{
  "hop_length": 160,
  "win_length": 400,
  "activation": "elu",
  "depths": [2, 2, 5, 2],
  "widths": [192, 240, 288, 368],
  "mixing": "mixup",
  "lr": 0.0044,
  "momentum": 0.95,
  "orthogonalizer": "newton_schulz_5",
  "epochs": 98.3,
  "lr_schedule": "linear"
}
Rows from block 4, named by matrix and row number. Rows with one number belong to one channel. Each number is 500 + 25 x the weight over its row's rms, rounded and kept within 0 to 999. All counts start at 0. Numbers have three digits each. After the name is the row's rms in percent of the matrix's.
# convs1: first pointwise conv (model.blocks.4.convs.1.weight, 288x240x1), inputs 0-239
# convs3: second pointwise conv (model.blocks.4.convs.3.weight, 288x288x1, transposed), outputs 0-143
convs1.214 098:500529500500475516500542500535500500542442511460481508500500454500500455520500500500500530491526500500500500500541512490500457500500500500500510500500500526505500500500500500500505500500500526505500500500500473500486500455485500500500500550544500485511557500580478546466500500500500618500500500500551500461500500500500500500500474500500500480500500500500537517467500512528500500494524500500500484529510500500472500521480438559544500539456557503513495500442492454500500500485474500500451525515478476466476482531480500500518500519513500500500479500500500569467422553529500500467527514500496537517500489500539500543477547491500500509518500500500516500500517500500500500528459437500592500500528463500500500530521500500500549
convs1.215 104:500500539500500500466500500457499500443500493500500465481500478516500587427464511500500573469500500475500454500533500550537557484542500485470500500538504507500500500500500500507500474549526516500500500500500531552500500518518500500500500500521558539500487559519500500500550503442450480472500500489500534500533531552500531500474500500479500500531510472500475472500517500467500500500500500500500500514462556564534531500500500495494458464500500485566467540514500500490500500500443487500522512500481500500500500539476500466486500500535505500500465500491544500477500508500472460538500500500468500552532541500477537500500500500500466472500500500496510531528472500500510545469500500500514541500500528500453461471500500500539526
convs1.216 115:500500500439500500500500500528500500558507452434449451500500512520477536500500500500485488500517500500500468500500512500542528500500479508514548500492500500445507505492500500500500515500514500477500511474487500500477500534500500498500500500501500428500453500500524500449500488486516403520530490524557517443500500500470500487487528500519500500500527485531473449486518500500465463523500519520500500500491522500500537500500517497500524440545500500462500546500512452500436500475500549479513516498500458500442466500463500485531500500519484543500475473500500487500527478505500485491488500500500479476488500475529500454500426485475486527562500501572500468458547475489524464500500533500472481500500466500529517500505481474466500
convs1.217 117:500465500531528519465500500500493442522500500453488500502500500391489500480520500473500500500525500500500500495446513500500500511500500472452500500500500513500476500481544500521500500514500500528482523500500500500500552500500474486500457574530500467465500462471479500601500558500530500542534539460522463500474496480500500500515500500500527465476489500500524549500463492527500500490536500503510500437465463535518500500500475500464486474478544500501500500534500510484500500500493584448525519445517500500522500500495500500491500525500500500500500477452534500500493459494500500439518500502449500530500500473500515524500459500474500500500500500500500526500500530520500508500467500488500500554524426500514500464503478478460500
convs1.219 099:469500500500487500500518540500520500500500500500523558553500510535475514500468529471500500500500549500500541500564500500477471516534477522468534514500470500500535500500524470524540500457500500500491480420527473558500532500500517500532483500500555472500500526486500500470479523500500500500537500500523466500440525500506477500475500521542469500500488500465500546500535500545495500500514500528500500500500500471450500500429493500500500500479500475466500536449476545484500500528500500500484466500500453500480500500541500500500500474583524549500452472500500538528500500500500525500479476500500500511422523531500500432466500500500496500465522500500500516500500487539453500500500466559517500500500500500470500500447539500500455
convs1.220 097:500455500530518518500500500500500500500500500460500500500462500510509500500483569439500500500477500500450454466524568465500540537538535500533534517467500467500432482549500460500511500549500481500500463500466489500500463539472500486500538500500544500522508500458500515483468454500554500500500500500529500456545500500500459500472500500533500500484500500524529500500540500503509500500500500500500500500500579549475500522500500477525511493500500500500486547472500507500500500500500504500535543500468500500426467500520461517466500461500500474500500500500472500500469439500500582480500500487500455500567500500500500446452458484500451500446500471477500484500500483500500509531500527500500500524500500525509500500520486468499500
convs1.221 086:500483539473500500513500461485463500500500529500500468500500500500471500559500500500500472500521500500500500548500455500500473473500525500454500532500500500500500500456528441500520500529522500444500500508500533531500500542458500524500500452445500500481500500500481494541500508520500474500442500512545543471503500500546500500535537500500460486500500500500500500451500500500500500500558500500436500500468500500500464500470454500500517502483500460527500500500500500520500500469500500431550564466500500500500476448500474500526500518491511480500448500500500539500459466500500444500477500534462500623500467500500500500500500500500474500500500472527500500521538553500500500500500438500500500500500526500500500500457500536522434
convs1.222 098:500500455528500500500504500545462500500539531512500500520521471487505500484500500476449500515500500544500500494534459517500536500500500479393511500500556462516542509500500500500533517500500500500464500500500500555500500500500500500500485500526488529500477473500500500500500500472510531500566500487500531500500500479500489500537500500500516451467518457528512522500500558500481500500500500548468500500500425500500513532500460500500535500500576500500480446478488500555549484500457500479519500474531527500500500500500500520500464524500500476500436446500526537500500439502500500462519500500528470517500470500500500500500518500500500500563500460500510500483478512500469500500500500500558479511589500500500545568500481500528500
convs1.223 104:431500521500508529515500500516470558487527450500516500500500435500473500500546536500466500500482500469500475584478500463500500527503500500513500500452500500520493475529500500474500500515454541422529500500500500481489500523500500519578482500500500541455461535500426500500500500500473500500500500459500500569500500500500500500500500490541565500484500541470500469476500566500471500500500500525500467500500500500522475445547500470475462510500500500500500500543466550515523500500500500500478500500500456500453500485500500500488500500524519500493500500533500484467500500500500512500408463500474500500543515466519500488472500468500525475500500500500583500500520474500494500463500500490476500459491500521500500500500500500500521
convs1.224 112:500500519494478505477500500500534500475491500500511483504500500473528500492529500500533519510500566500500444500500500555428500474500533500476457458486446472517500523512467500521473500500500464506500539500543539500525474500528500476510500519425500461500500477500499500507477500500500532531514533491500500540464500481500485500500500532500474536500500526481500500500544500500546523500466527445523500519449533473546457447469513500548478537500500500500500522500486500477458500500500472500546586549553472494453500500463525500552468500500500510500500500488505484539500521468541500537482500522474521500473500500500518500471480546500547500500500500500532500500455500489500524500500500440470514500500480500461514454500473538500533
convs1.225 091:505500495500541500500500558500465500500438560500503473465509533500573500488426509500500534500543500500500500498500551447500500488464527471528500500500536500500500500489573489500500500500479460500551500500487529500500529556500500500500500500544529487500462500500500505489500539500440533540552500458500500480500500500542500500546461487459445500500500500495500553500500500500500500500500477577488486500500472472500474484500532531544500500500500500480546534469500500500473528500455500461448496535531500500500484500500500518489528516500500451500500500527454500500439500500520484500470500500500500500543548500535500500477513500500500500500541471500490453500500500500500500500534500556499537500500500451470500500537464500486528
convs1.226 100:529440500500470526500500500500517454500491500515514538500517500467475500463454491529500500483465464545500473473455427477521500500500460517500500500500500527555534520500500456448500503473556550542500500500467500500500541500500534500500497463500500546481500498478500456473500500500525537517500500500536500525500500500464500500500500536500500511531500469546500500505522500474500520518500500483542500524500500500474500523478451484500453500500500500500520535547500500500500437542500500500500543500500500500500500500466425553500500462500500460500449559500533458526500452487500500474500516500546500571525500478489500500533470481496500530529469500521521500491500531460500500500493449500500479517469500482500461565500500500500469
convs1.228 114:500500528474500537500500495482500550545500500409464500500477521428538558500500572500517500476500500551479488517531500518477483500500531479494491500500500526500458500500500487460500488500470540522500513500500425500515524500500586491486456500500500617500500500516521489518557500500500545500500500500475477497500540537467500500500470519460500500500495500493500519462500500489483500500500528560500508500537500500500500507500500500500500459515500520500500500546500494510500500482542495479482500515564500471500521500500500500500500500500500523500486500521500469520550491538472516446500490500568500500500500486500491509500539516500500466472500500484500467515500500500524485503500500473466472500552500520500479546500477570500485
convs1.229 092:530500500500500500552531500500500468500524500500500509500500500500500500500500470500500535500500452562500474500548500437499484500469476500495469500500503500539471500500500438500437500440500504532500529558500500532481500500500514509500500500500521500500500539500483500500517467535459500408500500535521500500500583500476526500500500500500500484500548500531533503501521439500500500496534500491500500500437553449500492478530487500500500500500500500463500543471500500500495520500424522500500500500500523500500500465500518500523464533500535500477527513500500500500480500500500524486539500500500500537552531500455477486481468526402500521500500500542500526459527504516483479544500500500510500520500500463526515533546500480565500
convs1.230 086:500499500521500500475501500508456514500500475555528516511443496531465516483500500500500479542500432500500536500500500571500500500500500500533465500467500502500500533500469500500495500500483524570489519500532500468452579500500500500528500500493500500539500540500500521500500457500500500500500508500466500500481500500576500500500545545528540500509500500520451500554469500500492500481473500510515448500500500500529500526500500500540443500500500539500500500465500476464500500526532425500500534462507500436452447478500500573527500516500500500464535510441472500500462500500500500475490521500523500500500456500500531495500500573500545500500500442500437500500500473500489531500464503500500500489515500537500500500501500500517500
convs1.231 097:500500543500488476500482500452551500500522500500492500500560560473500500515464500480484500476500500500500500473432500519500500526500500521501472541500537519500530470500500500520470500575466546500500565526554513476532500476500453500500500500476508512459535500500518467533524484506500500434460486541500500484478541477500418500514485468464500533500500500500523500500445527500511500541519500511500553499500500500502500538488500473538500532500476500531500500500500500469569523535500446500500445480493500454500514476452507468500500525534500500500500533500500502536500500500511483540510498500500500500500526500480500500491500500548500474500500500532485538500476519500500500500500505500491433497498460500435521500454500500563517
convs1.232 099:500500500500500500486500500579453500435529515523500527472564500529500527535500500472500500555500515500500477460472488473519464500500500523450500500574533500500500500500500511510500541490486500500500466513447469500514508475500492535500452511506500500451474500500508500500500500542500542471487533500538559500461500520500500466556464523442500500500550500514480539500521500548500500540518500500467469500500500493500454530491500500527475511505533537521500533479500500540479466478500545509505521500500500440500483500505500500500500468472500500500520500462513500533500558500540554500544500526467466500526549460466500500500478500423500500448500500500531468500500500500500500492479500498477500500500500476526500500500480543500467
convs1.233 098:500500560528500534473500500578513544511539478587480500500500500530523500491500500500501500500500473472500500500488477500527547500492500500500500500513446500519562500500500467500500526500500500500500488500500463468500500500443500437539478548534500469507500500526530488500500524543500500500500500500500500500522498570524447536500500492464543500476513518483500500500500500524514466500500470473467486500500500457500532458500440532500500500500573480455500473500500474500558500542461445516523500456512524500538500500500500500500478481500500455500518500500500490467538538500500461500563500500500500500531500500487500466493500427461500491500496455500477500500500500500484500500500492500464471500491500434470500529475451512500500
convs1.234 094:500475446500540500500457500486500539500448471500500465534500500500468434520447466593500500500511534454500500468475505572500548542539500500485531528533500500500432500500456500537500531500500500500477482500500528472518448452500500500500500526535500500500500433500466464477500500500500500500496493531500500517500500500467500500541554500543532500500478507530500547480500500500500491460500464500547514500500515507462518500507500498460500500500500473500488500500489500500543500500500500500447535500478485540521500500500485446500530465527500522500500500500560500500500464459500500559438473500500500500500460500500500513500513500500500500479531500500458500500509500500500500500500467500500546500579500473500479500500516462500524
convs1.235 091:500526458472471519500500487500465500455500533500500500528500500500500545565519500466511500500500500443501500500500500500500500500414500500539500500500443500500487466463478500500483481500500499513498475446500559533433534533500471500530500500540517460524500500547523500500500500515500500500500500500500500552475451500558500551500500475500500500500451500472500500417500534500467500481500440520472453441496536458524500500483500500500500500534500500480500460543500511500500515500500458500500500500500500457485461500517500500532500500483500538500500505536552512500480484500522500449500500500478500472535500549500481500500500532442484500500500474518578500500500523559476500524546500500500500539500500522500530500500500529500500
convs1.236 098:539500521470500475500500474482500500500556500471500532500517500500472465451456500500500500500500549536500563500500500500500500500500469459500463500500500520487467500500500500500457500535500525500500500500500500500532487500500500500500500549450569500500489500467500500537500459500509524500500500500500482500500500500500500500475500473500461516505500549500500466535500525500473500546500500472500500500431500500520500525500500517535539539500500455469500500552462500500598500500500476530500500472522500500476508482470500536500500533513500468500500500500519461500500524500500552500520487500459467500500476500516500552500500526527500500500478500500533560500500500506561449543500500469469465490386526500523420530500467500500470
convs1.237 105:500542488500513525446500519449470490500571486500500500505523524460500500500500500466500500439434467483500463500500528567500500475500460554500500544500491500522453537497500500500529500482477500500529500500500540500500500500500500500500478532500526500461500447477475500486500547500475531500524500479500489500515500488500481500500500500449467468482468500500488478517500429442583500500500500477500500500500539500464471500523528500500500473500500500470473500480464500520481500500532500500562474500522516500500517534500490500500444500486471577495500518500475500500477443500500468514500434500534500503497500526500500517500470500511520539500522500472500545500454516500529500457500540550519458500475500512500500536500500500452463
convs1.238 095:500518500500500500513500500500524463507500559500500482500500500513500518532500454500539515500500500500500500464500500500500558434500500500500500500547500487500500459482541532538550532488500459521415500474500500500546500517500500490500457500448510514500464484526500500459500500537500545471500500549444496577524486500500500500500486464522412500500500498466500500550530489463488500500517500500489466500500455500500500500462520500475500459500500500532500500500531445500500500569522523500472500500485500515500500500500500530486519458454500527500500466500500461487500537500500500500500464529534500467522500500432471500462500500512472538500500500500500558500454500454500464500500500534538500490500500500500500454500545500560500
convs1.239 096:500517500500479527500543525500500500500500500500522530484520500500513500500547500500500466500500451484500500500444524487500465515500506500500500500500500483500500436500500569500471466500527478474500528500508448515557500523527519500512500500490441486520477500526500500529567500500510500492500500544451477500500500500449445532466463500500461500500500500489500539535519456500500528515500432500548500500481536500478513486500500500500500500500488517483500535500532471434489466500500499500519500500500517500530500471500487500469516491500500500412478466542500474500500524500500474500455534500500454456500479500518484500544500500538500530468500448533552514453500487500436500465500500500500485471500555510500500414500500485454500
convs1.240 126:480500500500487500500500500519519506500541512515481500491500454530500500518500508539500500491488500539473500500460500540469500558500625463454434500522500480429500500528467500547461500500500500488500481500512500500537481504470500519520500500500460474515510503500500471470538456500477498500500546500469500500500517538500500506510481483545500473500478500466450500480468500538500531439498477471500500545518534526500493549521463530516500480520500577500500471500452472500500500470489535500500500518500538480500500526479500500500500500491500459515538487500471518500543445500500538500469495500492500526500539500500520500476500500500500500500500500517480500475500453515516549470517486561489457500519500571500500500500500541520490
convs1.241 088:443545500500486457474533568500500516500500500518526500527523491539500455530549500500500500500521500545556500500527500447500500500475500500500500515500500473510500500498500500451500500500500500486567500458500500500500478500500486488500533500469499500500507500500491525500541500500522500536534467471500500483500565500500554500500477500500500500560500500541500522500500500500500539500500473463478500500587496432530449469526500500462500500475479500500500478500500500547500500491500500500500500500452500500500500483500500500456500500500500470500500500500500500500500500500493500537500473571500500500546500460420532500532500500500474569471500500500500500526542470500549500500500500500500563463534559420478500500481521500459500
convs1.242 100:467500471469500438540500500501500500462500500500500500518512490500500500478500506500500455500497500500500459494461446486488493545500500500528465500500500441520546453500500500500514500500470480474447500500477500490465500449515500518500531500513456524537500514472479500451522500539500521500500543500562526523436477500557483500500532500506500500461500518500500504500500462500451553528439469561483500475500519500500500500500532500500500494540474480469500500520511500507500500474478500500500500500500500500500500461500500500500500500548551565474500500472456508500500522535500500489500500500500567509500528500500500500468500500504526534519500500560517547514442535471529500500453522468472466478450500500531466500489500436512443
convs1.243 096:500500476511500528500521500519438500480478500511500500500537500521500500544496423500500500456500469526500500474500489500482500515500500529480500500500500500500500500500500500468479483500432529476531506459500500458481469500529491500520555494508500530500535483491500500475458500500500483539500500531500529500500416500555500500547455500478500466542443500510521533500563510500563486500500518464500550500502500500500512486484500500512451523449520500556500547484500561500525473500511500506500500471491455500500500524509538519534500549500513534500500500500566517468467500500500500500500437524483500500528500501458500535500476468543502531525500500500457500500520500500446560552500500500500500516489536448500485464500500500516500
convs1.244 112:528507500500519480493519500466484475493487500399500526482500532455501499486536500461471500500576500536500500525531535500529500513471500441500500462542533523500500493510500500487462500483500487479500516526520500500500500469497455512485477500500518500525473500508529500468545500500484468531500500515500475471500533460500474500492500500500500537500447500500400500463476505535492500500553482500500500500498500529500500494500533527500540440482484522500481500531495500500516462457515455537500549456472494460500500500500500531521500555500500460500526500500500442500464500500500536500500482562441500529500509500555500500512500529500500519531464519500534500468509500479500500500500571463489500500500540500500510481478537500471500
convs1.245 090:500574506500500520487500456500500537505500519504500500500500468500500500500500500500500500483500519550552466500464500467520534500500467500500497500500546500500500500500500479500500500500500500490528500544460467500500500476422481500500472452500500542500500500482500500500500514468475524500478456557511550500545500500458530481467504540513500485519500541530500500539500522500548500500500500500500476488500473446552500500473546500500500500476500579500500470551522500507524437479500500535500500479500476472500500535457452497500500500500469461500500500443506500478500461529500543529500446530460500485548476500474500582500517500461500500529570482515500500500500500505453500500500500500500500500500517535487553500549500455500500
convs1.246 107:500500477441517476500547500500519543484457529500472481500468500535500487482500500500500482500500477500466500500448477500475544500500500500500481500503483489500495500500446480441500477540475482486500475482525484480452475500500473500500500434500500435500507444500511500426500500500500470514500500463469500467500527534500500500550500500448538500461500500500500500454453500500523500500458487483481516528500526500500537461473537469500524471530476500498500486500500440523500501550516479447534500546476500514486500474508500496488500453431500500500500500541500485551517500500486481457470500575500500481500456500500500453460539500500530518468532517473500476500490500473465500500513472500500498453484500488500500541500456500500466
convs1.247 104:488472500547500500521500500500467519517546488500500485568500550500465500500458473500465500506535500506476500500527541473465483463500500459500500499441464500500552467525500500500500500532500515530500483500500500500500451483510500500548500530464541500500469500500468500500500557500500500472536500500442500500525500473506473482500500500457500523500511500487500500500500479460469500500529493518484500481468500500486518480515500524492500470548500468526500404500500500563500500500500536483487454500477486500500452500500492441527460587526500500500500519500467465535500519556500509470500500485516525500462500533526530500500500500445500500500469500549537517469450532500500482500535500514546500500500500500484500468470500500570473
convs1.248 092:500500532547479523500500500483515500446519500500500367564500513500528500500500500535500500500500500535500500519419500512500510500524480569474500500500500500472510500500500500544500500500500500500500500500500500500453470456529500500498537500471500500500447555474458453500500498537520500500500507519500523500500500525486553500500457436500462500500500529500525500455445544453521500500500480523500500517500472500516500447500500515496500480464520500500461546500514500500482513500500500516454543500540481506500500500500500500500526544532500500500500500527455500500500468548500545500455474619500465500500534500534500500500511521532500466500500500476531498500500500500478517500500500479530518488500500500500500500494500500500500
convs1.249 096:500500500500500500515546500515500510500498437459542463553500526525500500508500500523417470483507500500475500500500534519500475500464500486500438480485521528500515533545536500500482500500530500503500500500500500468482527476500494500470500500500532500500436500530500541528500500548526500500500448500500482457500525484486500500446500500488500526500500457525468547500500500448453543500472500547511500526502511538500440500531471529542467541500573534536500455500500518480451500500527481500449540500475454500526473517500550530500500500531500500473500527500500500500541528500500500500500500500478487500500565505467500470478500551500472500467500520500500479431500500500500541500527448500500514500500500542500500500517500500522500
convs1.250 090:500433500500528500500515500527500521482513449500500500500500500482559500500483500500500468452500500551500500500539500479473500545500500546435487540500500549483525484511519478473523500386500467545500533500500500500500500500531500500500500500432524500539500479500507472500500464573521500500459537534530495500500434524500500500500500500500442500500469473544506530500500460500484491500500477500500500500500500431500500464500500500500500500478500500545519500500491460533500500500477500490548477500500500500488570500500463500500554541507521548516455528477500500545549500500500500500500508500546500500500500500500500476557463500528500500558500500500500500483500500500500500500500500542519500526558487449500500517500500500500500
convs1.251 111:500500542500500518500530457534456500485500547491535500500529500512489500494530500487500493457490452500500518500492448500426500500515500500500500500454500518482500485472493513478470500500514500552540444500500492454517500527514500500524500500500500516500500518500500500463500500538435476526531478484527533520500492547516529500489500488483500499519510478529500525500500474500500500462471500534500500500468500479574500401508548460527500500540500500500500462559500489500532500500459445455500460500500500534500500537500500500529513500500486507500500500500550500500500519500529500500467475530526500500530500474526538472495535473524535500464519465542500500500485500468505541481500532500440497535500455441500532500441546502500500
convs3.214 100:500500469500500528479500500500533558487500495542500466500500540516500500500500561500472494443539500500500500500514519471500500540511500500500500536500498481470500538500500537486500500485500472520516472500493540500500522472515500500514419500542529515515500469500459500525500500500447500500500500500500500466500500500420521500482500500500500464500500522450534535500575422513500481512453500500529500461526500500500459500514500500500500
convs3.215 100:500500500500458524544483500500492513474523505473500505425461532477537500474500554500500530500500500486500404470534551509500528513500525545470500514500500500500561500500500495476500500500449460539472466500479467500533521500500491500500500526522496500520459533493500500500500465500500500463404509500458476500502500500504518500465500425520500535500500470500500511500500508500471500468500471500500500482500500500538500500483500500562475
convs3.216 102:500456491500500483433474500500500500475526500479500485460454456518500500500529500520500500500487500558524500548550500539500500524545495468461500500528482500458500456469523500458500517509476516475500485500480500480423555500540492477548500500524481530529500500489500452530500500517492517522486497458478500500500514470500540514494500533485465533477500500500516500473500500500500500479500500550500500500466492535531500500521529500500500
convs3.217 104:500470500489491515449454500471507500503478500548473500500500481513500515500500519498500500466509520517532500500476478500500500510500527518500500500500517500500500500500517500465500545513500492500500500500543507500467500538500500551473500532500500472500500500459500500500500500500471500520500500513446517451437490479521500523475500487523500490476500500505500496500484500490439521500500520542500500566569563500500524500500466471500500
convs3.219 095:500500500500491500483484500474500554500500562500500554500500559500525500500460500500500500489456468500457500500475500500534500518500544500500462500500500537455500500500500500468533500540500485500506500547500500500500500500500500500482517537500467436500515500500477500528483500445591500500500500500500500500467500465500500500500477461482500500488500500504551467500500500500500556500533500490484550512547500525500500467500500500541500
convs3.220 104:500500528483500500475463500500500465536500547500518500500477500500520449492500526500538500500515500500491509500558500522502500488460500475526528469468500476500462526500448500500500480456439540500536500500543581486461500536537500500566475518500539534500500520493483500500455500564472480556514547500567500539483456471524477526500449479500527500470475500500500500488470469540500500497500500545500523478500443532456500500500500545500446
convs3.221 095:500500478500500500500493514573500500500504500477467443500500500567546529477490500500450444560500500536500500500500472500464500500500500500522509500500500500468500480500485532500500500468500500500500500437500466500500508542451500500500500500500530456500500547500500500500459513500500534553518514508500516514470500500500500500500447526500538543500436500514500500480524472442500500483541473500483500570481500500500486464500513500536468
convs3.222 093:474500500537464500500500500563500500417474500500500500510500535459473500500516543500500500521500500500452526500525530500500469500553500500514500500549485500500500485550500450500500472487433500500453500537553500500500500429554500500500500471500500524466500549500500512500500518500500500515576500544522500543543543538500500500468510500504468500499500477500477508500500500545525500545481500416463500456500430500500485500468495500492507
convs3.223 099:500567590510500500500477500504468500500500500500500500500500500478533501500500493500523500500475500500500500500500532500500553500500500468528500500500500466465500531500500500458500500540500500500500462500500500522500472475500500500534500448536500500494452472454465500500554500500519457443555530500480500540500500513491452417500500485500509539487500500482541500500500532500500500470500500520500500500500467459500500469500530470457500
convs3.224 092:500444500489562500500562500473486475500500500543500466546500500500525500514500500500500500489500500500500500500500500500500500500500536500454527500465457500500534500500500538500476450529500500541484475526500538500463500500500500472450500500520468514500555488500500500500524500500573445500475500552500522466445446538500456500472555561466500500500472554500500500529500500577482500471484513536500500444557495500500500500517500500500454
convs3.225 094:500500524552500500500500500500500493500483500520480459500500500544555500445459500473520448500474500500500531500456467462533500500500500500467536503479542532460500500435461500500500500537500500559500469500500521500489500445535524500472500507433500477470460500500500508560500500438506500537500500456500467550535487500500500534500549500557470500535549500540543536500500500500489473524500500500483482500500486500500512500461477521457500
convs3.226 101:500500550451526515500500538522500532480533505500492500500548541460500500512478500500500500511500473500504500500500500539572532549500500542500530556481435500500500500506532500500485500516500493471534513500519500453484500457528525484481412500500500448500500474500500500478500500564500529500500500500455500500452459500500500500500500517500512550540500500500481500500500386508483500500500500500500472562500487500488500500500500516500500
convs3.228 107:465500491500488469478500500519500500539473466511522470475511524489482516528484482487500500476534479533517500528500500546470498500500500500500482500513468520500474523485500525500519490500500485500500543524500500500459480545500500539532472500500512500528482464478500500496524572500500490463470500500500500500565438500520500500500500523500500500456500530509458533461477615479526500519524500545524480529500500503500479514476476515525528
convs3.229 092:500500500500500617516532500459500500500500465473506526524500518489500500500585474500443552500500500500480491500537516468414476530500500472538484500483500463500573500525500500492500500500506544515500553497500486500500500500500500466473529500500490500472500508510517500500535550525500469500500500500501500500564500500464519454525545500485508500500501500466439548500469500512500432456500499500501531500475465500502516500437541444500561
convs3.230 102:500500500500475500500508500500500500477473540500487526500521500564500534500519500500459500479456478527500531473500500500539500549500500500522463500459486500520500500480512500480469531500451500500500500495476506500500459463444469470500500464528441500500482500500500500500500527500500453512500436500456523500523514500522495500528581542500446473542500500521454500474500457490582474542494500520482479477536500544500500500500500473500484
convs3.231 093:500449510435500479474483540482544500500500458490582500500506494509500509518516461484540446467500500500500500533500500500500500490500500470518500500500527500500523500533500500497500539500516582500459500485500442515518500500500528454500500500500500475539472554469500479500490510500500500500500500478500500500500500467500535455560500540512500518500500500500445472524500526500494500445500502500519484507500449500514500416520462500500500
convs3.232 094:500500500525500544500500500500535535500436500500668500500496481500500525500518457532500500444500500500500500500463460518500500500500473500500544500454489487517468483460500464500472481513500500500500544509500500500500535458548471519520500500500500500500500500500500483500490500500561500500549487459543500500500500538550437544500500500500500500500521500443502500487470500484500500474500462500457500523500500527500516451500524500453500
convs3.233 107:521500524500496489454532500456478500500480517433500500500452518500500500500500541483500500500514500479458500470517450500500470500476500528487500500500450525500521500500500466528500500500490500466500500481445547500523460500500500516483500500500500500500500500518500514500545494500500500479569500590525500500460457520465500475518500480500500500500474529500463500531500500500451462532435500512527500500500500519520527527500527500500487
convs3.234 106:522419500500513477500500475500524481500488516483503500554500500464457500479547476486545500460518530500500536500529500470500458519527530537495516498500500500500500526458500436522523500500500500500500438477500531468500500493423534527512500476500500500489483463453493500481486488561500500500500467474482508500500500500485500500516468482515544486500577460446500492500472500554500484524476500522482471500500500500457500500467500528477500
convs3.235 091:500500524500500500486500500500561500513528500500558500500500474540510500500500500500500500500500500536486500500514444500473530500522501523500524500448480549500468524477500516500533500456500533475482500542500500500500500566500500464520588465479500500483483500500500500475500500500500500500500500500500500530477488461500526466467500529442500500500500443484500475471527500532500474494529500473500481512517500500539500491500500485478500
convs3.236 091:531500541500500500500457500477515500525500490524500551500500500504500453515479500500451500500500500500534500515452510500500500462511500526534472549500500548500500500500500500526500500525464500500500524485500541481500548448469486500521500505460500500547500500500500504500500546506500500510542466539497533530531500536506514520500500511500500500500483500457466500500500527486500500500521500532472472506470500500456500500500451489500456
convs3.237 098:539500500500500500545467481500500491526500477500436500500520482540500500500526500531480500500530500500500500500535500466500529500500553500486482500500500455447449500500500527506500521500525471500481519500532542510549464527500500452500520523464540500511500500526491500500500500500500480453526500500468511500500500500508500526500500470547500548500500500497472482528457478478526520559511500500484481500507500550455518484500466516503452
convs3.238 101:445459500489500464533532530500554547536521500500500500500417461500515487472500482500461500500527487500500500542500500500500500500533510500481500510482482505500500500500462500500500520500500475459514500458500500570474538483472464545450500500477486500541529500534508482548519534471509500486500500500500488466500500500457442529500500500548500487474500500500500459508470459544527500455522500500500538500500500543484500503500488500464519
convs3.239 099:500526500500470519500500566500500488500500500559468474500471500526483500480537502500500500515522500480543500500495500540500463527500500558500500500500471548517453554539528500544500532500511500530500500478482500491470500500500515522558500500500482500500502470525500500476544508510452464537500539500545532500507500504500476488500479500467500500479472477538435563500500500500500500500500500526500500541478520470500500500500500500500458
convs3.240 100:500544500500512453504521500488500533500540540500509517500477559500500531457565500500478500527500527500500430500478481455475500536500487469465500473469417500500464540534485448534542486500539466500489514517500500524479512500500445500500514469500484482500484500548500479500500524518530500532439466500500516528455500537537500500500518465534500533529509496474474521546500516523572485500471500527540500447500476471500500539500500469511513
convs3.241 095:500500500500500447538500500516477535553500500531449447520500500482500444500504500517528500500500500456540524578496500449448500456500459561500500500500500500500500500500522509500500500500487531540459500500500500500500475445475478500500500526548500500478500541520500500462500500500500500532559500482500500453474521459532500500453458552500449515500500500500500456534489500548500527500500500500500522500473541458500500470474500513500500
convs3.242 106:500471480500500500468442531472500500481500500500547544500484451500472492500500500500566500517511500500477500466500485537500500500500500460517500500488497500500516444500500500523464500540500468500464489479500500525500465505500500500517518390500500500500485500531500420540471538500500531500500500492500500537560526500500500473500500525508500500474426500500540500500487512536481440483479527500500500500500500500500500500500500520546500
convs3.243 097:445506482500556500500452500500500470520438484487541512481514500527477524500467500500500500500500500501452500473500527471500500500468500529473509500462500500500500500500500480500511500500500517500500565500500500570500546461500500583528473500500500500500500500546500500500538489453535466471500482533500500500554500593500500454515500500500500490500500484500540517530453521506478500500500500453482500518500500500459458500526500501526539
convs3.244 112:500531500547458454500500500464466500500491527500521526534500513500579509475500500500511500500500500500475530500500500500500489482493457479414484433500471512500500511460437492469467468508500438481500548500579500500536516500500500547500500500528500480503479491461486456473500431506500500525471500500500500500524518500500500492500500500489500511451500500511480500452500500500465500500500500528500527472510538543500500547500533500500500
convs3.245 101:480500500492518500537500500532504500500425500500500497500500539546489489500535535500500454442500500500464477500500468539500500500470500500500500500584467474468477516500500500457500500500500500500500500476500546500500522519500480553500500517406500500500484488500553500487500472551470479500500500500529500558500539500485500500547516535500537534525541462499500454489500465500563500530529463500500529535548500500500521519481500500554500
convs3.246 107:474517470551500457430543464531526487488500501517500500500500531554500551500523517480504500515500500500513460468521500500500490557477472500500500500524500488500500500500545471476500500539448500485500526502475500500500524476480450537500519533559457416500460510500542500500500500500538500500475500468545480500466500471500564500459528500500500500543500455526500500470500500500515521500500478489500504529469524471500500478471520474500455
convs3.247 093:529500484500500500500470500496471500477500504500500500508522500500500517520486454500480534500526453500488500500518500437451500459526510524500500500500450500500461500537500513500500500500537500500526463500500500500463500447468548433500524482516500465506500500489500500500500500453500454409500458500500536479471500500466500500533500500500500482478500500500500509500500455500514500521566500496500500557500500500500500559500542500543500
convs3.248 108:500500500500443500500492480500500500500467500520500516558482500500500500500571457468487548480500500459451495519483484465475500549459500500463500500500532440526500500500539500585460508500461464543449500500482512520517500459500500512500527560543500500500558500500500526500474470462500512500527500500514529465489500471500457533500500490500500500475500500500500460500500500500525536516500500505500500472500500500500500480517500500456491
convs3.249 100:529460500500500458479500500500536500500474471500557500500500476533530500500500480500500500465480500500526500500500460449500500500463530500500524500528475500527500500537500500452500501545500528500500531500462554500500500567500500581547511500537500539500553500490537500500468501563500582500500500500544533540505514500500461535528528549500500500500500500474465475500545500475500500526500500500500527500500500493516476500559562500529481
convs3.250 103:500527500500474500500500546432496523509500500500529500468469500449500518500500480500500476500500449500475500475463563500500480475500482529500500521500483500464500493500500488500487456500500509500500471500500484500500532469487500500500543500500473500500483482470500514521474465537528547500500536500563437500500533452500500551457564500535507500500446487500531500512500468468500500500500500500500503493450500463500500500500500500520457
convs3.251 105:525523500500467500500525500500475500424481500500500500451500479500476500500500529439518500500530486500500546500490504500477500545500500500500500557500475500500568500500484579500469500423518467500500500500500472500527500524500442500500500470522532483526530481478441500500468500510477500500511500500421481500500500545498523487500509500500506500500535500529500530500456462526500500470500479522500500500479442525487511460522464504519462